{"encoder_moe": "top_k", "encoder_expert_mlp_ratio": 0.25, "encoder_patch_size": [2, 2], "encoder_widths": [80, 160, 320], "text_encoder_layers": 6, "lr": 0.0026, "precondition_frequency": 10, "one_sided": false, "grad_clip": 3.0, "adamw_weight_decay_other_params": 0.01}
Rows from block 7 of the image encoder of a small contrastive image-text model, named by matrix and row number. Rows with one number within an expert belong to one neuron, the router's apart. Each number is 128 + 24 x the weight over its row's rms, rounded and kept within 0 to 255. All counts start at 0. After the name is the row's rms in percent of the matrix's.
Before each expert's rows are labels from the 100 images, of 14848, where the router gives the expert most weight on average: "top examples" is what is common among them. Only what is clearly more common there than usual is listed. The data: small renderings of single solids in any pose. In brackets: how many of the 100, against the usual share in percent.
# router: router (encoder.blocks.7.mlp.router.weight, 8x160, trained with AdamW), inputs 0-159
# up: expert up (encoder.blocks.7.mlp.up, 8x32x160), inputs 0-159
# down: expert down (encoder.blocks.7.mlp.down, 8x160x32, transposed), outputs 0-159

# expert 6
top examples: white (47 vs 8.3); yellow (30 vs 8.2)
router.6 085 [111 126 150 160 143 141 150 110 121 132 115 103 111 114 124 158 163 140 122 137 100 115 173 142 128 122  90 105 143 137 110  95 117 130  70 122 163 118 136 124 118 109  98 135  98 147 110 149 115 114 168 117 142 159 128 142  92 160 133 111 148 113 119 112 160 111 107 153 131 177 136 138 121 116 143 132 161 109 130 106 102 126 115 139 109 142 138 126 157 127 135 116 125 126 158 149 109 129 176  93 182  95  84 153 137 109 105 111 158  89 147  74 102 136 185 141  99 186  84 155 114 151 122 107 153 149 125 131 143 115 144 133 139  90 162 162  95 105 119 145 139 154 136 133 103 136 147 105  76 133 136 119 143 133 191  95  81 139 166 132]
up.0 100 [150 150 158 128 154 113 107 128 143  56 164  73 100 128 174 121 128 166 153  98 141 128 157 110 128 128 128 148 128 128 150 112 128 139 128 128  72 128 128  74 125 136 128  83 105 138 180 122  91 116 128 182 162 109 140 147 127 128 128 128 128 204 128 123 128  93 148  85 149 138 176 144 171 127 128 128 128 128 150 128 115 128 135 146 159 128 128  84 128  64 102 146 131 134 120 128 142 116  92 118 150 125 141 132  90 128  88 111 129 105  96 125 140  99 121 139 109 128 109 119  98 153 128 118 128 128  86 128 179 128 128 128 128 167 128 128 101 128 122  83  83 153 153 128 103 121 108 105 140 115 128 128 163  98 128 143 105 146  91 123]
down.0 092 [ 82 143 128  93 128 168 128 128 175 112 177 128 128 148 111 128 188 128 100 110 128  80 151 108 131 130 137 128 136 107 100 130  92 141 112 117 163 128 147 147 144 144  66 128 162 128 128 152 128  72  98 128 133  94 117 128 122 128 121 128 123 162  78 128 128  62 136 128 128 165 186 128 128 128 136  98 103  88  73  85 158 128 173 128 127  93 129  95 116 128 173 163 107 123 123 183 129 128  41 146 128 128 111 126 128 128 128  82 107 130 128 140 151 127 128 148 128 128 149 144 146 128 159 128 141 145 113 128 128 121 149 128 153 150 128 107 124  94  97 143 128 100 128 128 128 121 125 128 174 130 128 128 154 151 128 128 140 125 128 109]
up.1 094 [154 124 165  98 187 143 128 125 128 116 124 128 145 176 134 168 169 103 128 128 133 102 193 197 108 147 128 128  94 117 102 123 140 137 128 128 102 128 133 128 146 163 150 130 128 128 145 128 112 103  94 130 128 125 115 128 128 128 112  95 108 117 102  66 170  83 151 185 128 153 128 103  92 107  73 125 128 149 127 128 128 133 128  71  72 150 121 128 164 158 165 141 128  97 128 130 160 128 157 128 122 128 128 117 128 128  95 187 137 128 128 123 101 128 139 105  99 134 116 134 128 128 137 128 128 121 131 151  98 108  94 132 116  91 137 116 145 117 157 124 128 128  77  94 128 142 128 131 128 122 183 118  93 124 150 132 159 128 185 147]
down.1 096 [128 120  87  95 132  92  79 148 128 138 111 160 159 128 140 128 128 172  69 128 130 119 113 118 128 148 112 121 200 162 144 128  86 104 128  78 128 128 112 128 109 133 114 125 136 128 128 128 107 140 126 128  70 189 162  80 128 142 129 144 128 100 128 163 120 140 131 101 144 143 128 120 128 128 128  84 129 150 138  81 113 152 179 156 117  96 128 148 135 132 130  86 128 128 107 143 117 128 128 151 128 143 128 128  73 128 128 214 107 146 128 126 128 146 116 106 155 224 112 128 128 128 126 128 128 106  79 168 113 139 142 128 128 130 128  90 132 128 128 124 128 158 128 128 128 127 160 128 136 128 143 149 135 119 128 146 128 128  82 155]

# expert 2
top examples: black (53 vs 8.6)
router.2 107 [131 110 127 124 169 116 130  98 120 101 131 134 116 147 143 105 142  93 123 109 158 134 130 129  75  89 112 136 126 142 171 107 121 155 121 166 130  99 147 108  93 111 124 116  97 151 150 166 123 120 125 134 101 146 118 161 154 127 122 115 104 154 153 143  68  71 113 164 157 156 147  95 147 147 130 146 149 128  88 123 133  97 133 115 154 102 143  95 116 111 173 117  85 128 104 163 149 158 159 164 146 134  95 104 153  98 102 147 101 181 124 109 113 128 134 156 127 130 117 143 129 121 112 115 121  67 128 138 135 117 167 136 118  76 134 127 137 154 141 166 103 120  82 111 143 136 105 112 173  87 147 121 177 139 126 135  89 163 129 134]
up.1 105 [141 103 104 128 129 128  78  93 183 128 128 162 109 145 128  79 148 128 135 108 139 142 121 113 145 128 121 166 124 125 171 128 171 142 151 158 128 128 191  99  66 128 128 128  81  71 128 158  94 128 128 128 128 156 108 128  94 128  80 128 128 118 181 128 128 134 124 112 177 128 128  88 128 128 128 177 119 121 128 118 161 128 128 156 128  93 122 135 128 148  78 128 133  91 128 128  91 128 104 128 140 128 114  65 128  91 128 142 128 125 146 119 126 133 128 135 128 127 128 102 142 115 128 190 128 128 128 128 174 139 128 121 127 119 156 123 128 140 125 132 122 162 111  85 173 159 161 109 153 128 112  72 162 161 104 149 114 128 127  90]
down.1 102 [128 128 124 128 146 109 129 128 130 161 143 128 175 128 130 128 108 128 153 128  94 128 124 193 132  86 156 111 128 135 147 128 180 120 134 169  84 135 143 113 117 175 128 128 128 111 128 128 128 128 120 112 160  89  88 128  89  97 128 134 120 128 128 128 145 128 113 128 178 140 128 144 153 128  86 151 105 114 129 122 130 128  92  99 128 160 121 102 128 178 128 128 128 138 144 157 159 153 163 128 128 150 128 128  91 119 128  87 117 128 128  79 163  69 128  82 131 103 128 120 192 128 110 168 128 111 138 159 127 136 173  97  98 129 166 128 110  92 150 110 126 128 123 121 128 128 106 129 181  68 142  95  94 144 112  92  82 166 147 128]
up.2 105 [123 178 128 131 125 128 155 156 119 128  72 162 113 163 109 124 128 115 121  88 145 163  97 135 128  99 121 128 106 108  83 179 128 135 128 162 149 154 128 143 111 136  76 128 124 126  81  98 127 133 128 128 140 128 110 139 130  82 105 128 152 133 102 128 124 128 128 122  85 126  81 123 104 113 141 127 128 161 124 149 143 150 144 164 161 128 180 128 154 116 154 102 152 163  58 128 128 110 127 120 162 171 128 128  89 153 128 128 124 132 128 104  94 129  93 128 168 104 157 149  80 104 132  91 128 136 128 128 108 128 129 128 128 136 134 150 128  84 128 109 102 161 163 128 121 139 133  89 175 122 207 120 132 128 160  90 128 128 132 158]
down.2 106 [ 89 148 112 145  85 150 136 109 128 128 103 128 120  90 128 166 142 107 128 143 142 128 157 128 128 112 128 151 149 128 143 128 112 128 148 144 102 108 128 135 128 128  90 127 128 112  99 128 112 128 128 148 128 132 148 128 128  91 127  92 128  58 128 128 130 192 128 128 128 128 110 182 128 152 149 128 144 174 155 160 128 128 165 135 159 128 120 127 128 155 128 128 128 128 128 128 104  54 141 153 133  95 128 128 128 103 128 123 128 128 144 161 122 151  85 147 135 128 132 135  97 159 143  83 128 141 145 125 119 128 128  72 118 203 156  82 128 162 101 142 116 128 177 121 155  98 128  97  88 193 128 196 128 119 174  86 139 128 128 128]

# expert 5
top examples: purple (31 vs 8); pink (27 vs 8.4)
router.5 097 [152 121  99 147 127 110 156 116 108 136 173 111 126 125 124 169 111 133 132 100 100  72 122 115  89 142 146 129 141 129 135 127 112 126 129 114 145 106 151 111 114 139 131 128 107 153  88 160 142 135 115 129 151 112 102 145 124 182 109  87  78 131 120 146 106 119 109 120 152 175  84 124 157 107 125 117 145 125 111  79 114 156  95 104  81  99 123 136  80 158 101 133 112 156 133 144 149 130 129 162 119 134 138 150 129 127 107 134  94 150 140 131 149 127 116 148 124 151 141 100 188 134 116 127 159 140 136 161 128 126 133  94 120 145 147 135 115 151  88 109 146 138 117 154  55 154 121 117 141  55  72 148 135 105 122  58 126 114 124 123]
up.1 095 [128 116 112 148 103 195 101 106 122 128 180 146 145 161 128 122 171 132 131  88 128 128 148  69 151 157 128 166 129 128 155 148 154 120 128 128 128 128 112  88 105  94 191 128 177  96 120 130 132 134  87 154 125 105 128 181 128 128 115 121 190 150 120  93 128 116 166 128 128 141 118 128 128  97 126 120 105 128 118 128 128 186 128 147 143 111 116 148 157 128  85 128 128 147 128  77 134 117 110 145 153  80 121 149 177  86  90 128 128 128 128 155 125 128 124 151 134 128 128 128 156 103 148 159  96 104  88 136 161 128 128 128 118 118 187 128  97 128 128 128  87 165 138 128 128 133 115 128 128 128 128 103 127 173  89 128 142 151 112 158]
down.1 091 [ 68 152 141 143 124 129  92 127  91 125 146 176 109 126 105 128 187 134 128 191 153 100 152 129 108 102  98 159 128 143 133  60 141 126 128 114 128 102 151 128 161 158 128 123 124 153 128 139 156 131 128 168 128 112 103 126 128 128 133 128 179  97 128 155 126 182 105 150 104 134 128 128  84 134  98  96 130 134 155  97  92 128 152 128 172 127 133 167 128 176 128 109 158  92  91 120 137  96  72 128 114 150 148 102 131 168 128 134 157 127 128 128 106 130 128 136 112 128 161 153 143  84 128 121 139 128 119  95 178 128 125 116 142 116 124 126 124 128 128 128 110 128 171 125  91 128 156  82 181 123 128 122 128 128  88 103 128 128 162 139]
up.2 108 [126  81  84  70 128 104 137 127  90 128 103 143 173 159 127 128  95 128 127 128  95  82 141 104 163 128 129 111 141 149 125 148 131 128 108 121 145 101 146 147 109 106  98 128 128 138 138 133 144 103 120 128 131 111  93 144 190 128 128  97 118 128 143 128  73 133 138  86 128 139 158 121  92 165 137 118  88 128 151 128 128 108  67 133 140  94 162 109 121 119 140 123 110  96 124 148 132 127 128 133 135 133 128 115 128 153  99 142 128 135 120 151 155 109 108 129  51 128 128 128 157  87  96 113 112  94 125 106 146 166 141  95 116 118 105 151 128 145 115 151  88 166  67  84 128 134 161 165 128 153 154  79 161 130 128 128 128 154 124 170]
down.2 107 [128 127 158 112  99 167 163 128 159 142 158 162 128 139 102 165  88 108 166 157 139 114 187 115 104 140 128 128  66 128 126 128 179 107 128 149  88 157 184 134 119 141 117 160 107 150 138 136 128 121 128  96 128 128 103 122 177 128 128 126 149 135 163 128 144 120 161 122 128 102 128 120  94 184 175 122 117 102  91 171 103 128 128 109 164  94 110 128 137 128  97 134  81 128 128 137 128 172 163 140 148  94 128 110 114 130 128 118 135 128 130 168 128 128 128  68  72 122  91 128 116 128  81 108 131  92 128 104 142 128  93 117 128 128 159 128 128 142 128 128 128 162 128  87 145 112 128 128 149 169 128 128 128 107 104 156 151  90 141 128]

# expert 1
top examples: spring (32 vs 4.3)
router.1 084 [134 119 144  94  75 163 119 164 105 105 128 116 131 113 141 150 106 109 110 118 109 113 107 102 116 143  90 137 133 145  87 141  89 110 123  93  94 137 185 126 131 139 188 137 128 129 137 140 122 152  78 155 158 159  97 171 174 122 132 143 142 151 143 146 104 140  76 137 115 122 141  92 141 136 114 115 125  87 141 136 117 156 134 173 126 170 130 145 149 127 127 114  93 123 116 130 131  89  99 115 123 102 119 147 123 125  88 120 125 110 162 143 158 110 139 118 142 166 155 133 121 156  75 105 154  93 114 107 148 162 165 127 179 146 168 118 127 136 136 149 182  89 105 118 121 144 135 113 133 131 135 117 176 154 120 150  93 111 126 161]
up.1 093 [105 142 141  93 174 147 121 126 148 128 128 140 128  87 212 152 147 108 128 163 110 135 128 182  83 128 128 191 106 103  69 128 153 134 156 129 149 146 160 110 139 151 128 132 180 151  82 128  99 128 111 177  89 170 128 131 159  98 128 128 128 128 113 117 103 108 128 169 133  84 110 128 147 181  94 104 128 146 128 116 128  88 108 132 128 141 128  88 145 117 119 146 131 128 119 129 142 128 105 120 103 121 111 128 141 183 119 144 159 128 128 151 134 128 121 125 128 128 106 128 128 128 109  85 128 159 111  62 140 128 128 161 138 128 128 128 128 128 113 128 128 173 118  69 128 109 128 153  97 141 147 128 128 169 116 133 128 100 128 102]
down.1 091 [127 143 136 128 128 113 128 152 128 150 175 128 128 125 112  95 104 105 155 121 111 119 128  60 182 117 128  92 128 128 128 121 176 151 168 101 128 106 128 128 112 128 150 112 143 178 128 120 170 117 144 132 129 123 128 123 128  89 166 146 128 128 155 114 128 128  98 106 128 109 128 128 128  91 128 141  78 185  67 122 101 128 128 145  93  93 128 128 137 128 143 128 114 178  85 128 151 128 152 140 134 128 135  75 128 129 172  93  97 128 111  89 157 108 120 143 128 166 128 153 141 133  92  76  70 118 128 128 146 129 140 105 180 141 129 128 128  96 155 148 128 128 108 104 128 128 128 153 203 128 118 128 126 143 172 143 128 128 163 103]
up.2 080 [128 138 128 128  90  94 129 128 129 162 128 128 154 174 137 120 123 183 128  49  99 146 150 134 140 128 112 128 133 148 119 129 128 167 128 110 143  94 132 128 116 128 128 128 128 128 128 128 128 165  56 206  97 128 120 128 128 128 142 128 128 114 128 128 128 128 128 151 147 128 101 128 180 128 128  98 128 117 108 128 120 177 128  97 123 144 110 112  80 130 140 145 108 128 162 119 157 128 128 168  98 165 145 135 128 115  91 139 137 148 140 122 160 175 139 128 162 128 111 128 111 139  96 108 117 116 148 146  87 109 123 118  89 143  65 152  80 128 128 122 113 139 128 164 166 128 126 138 128 128 147 196 128 183 109 135 190 128 113 128]
down.2 077 [140 143 135 128 152 128 128 163 153 128 167  88 114 138 151 128 107  66 156 129 128 154 128 117 142 132 130  96 128 128 135 143  83  99 141 145 154 128 136 128 128 128 128 172 154 128 182 128 161 147 128 151 119 131 177 128  67 174 128 117 152 131  90 112 117 162 128 179 136 128  84 128  56 142 118 128  88 128 128 128 152 155 194 128 149 121  86 128 130 139  94  93 152 128 128 145 141 115 166 147 118 128 128 131 178 155 128 122 144 128 128 141 128 128 165 108 128 161 139  96 135  72 128 141 128 128 128 103 128 128 110 115  96 128 128 132 105 128 128 128 136 185 128 149 176 158 128  81 139 133 164 163  78 128 160 128 128 128 128 123]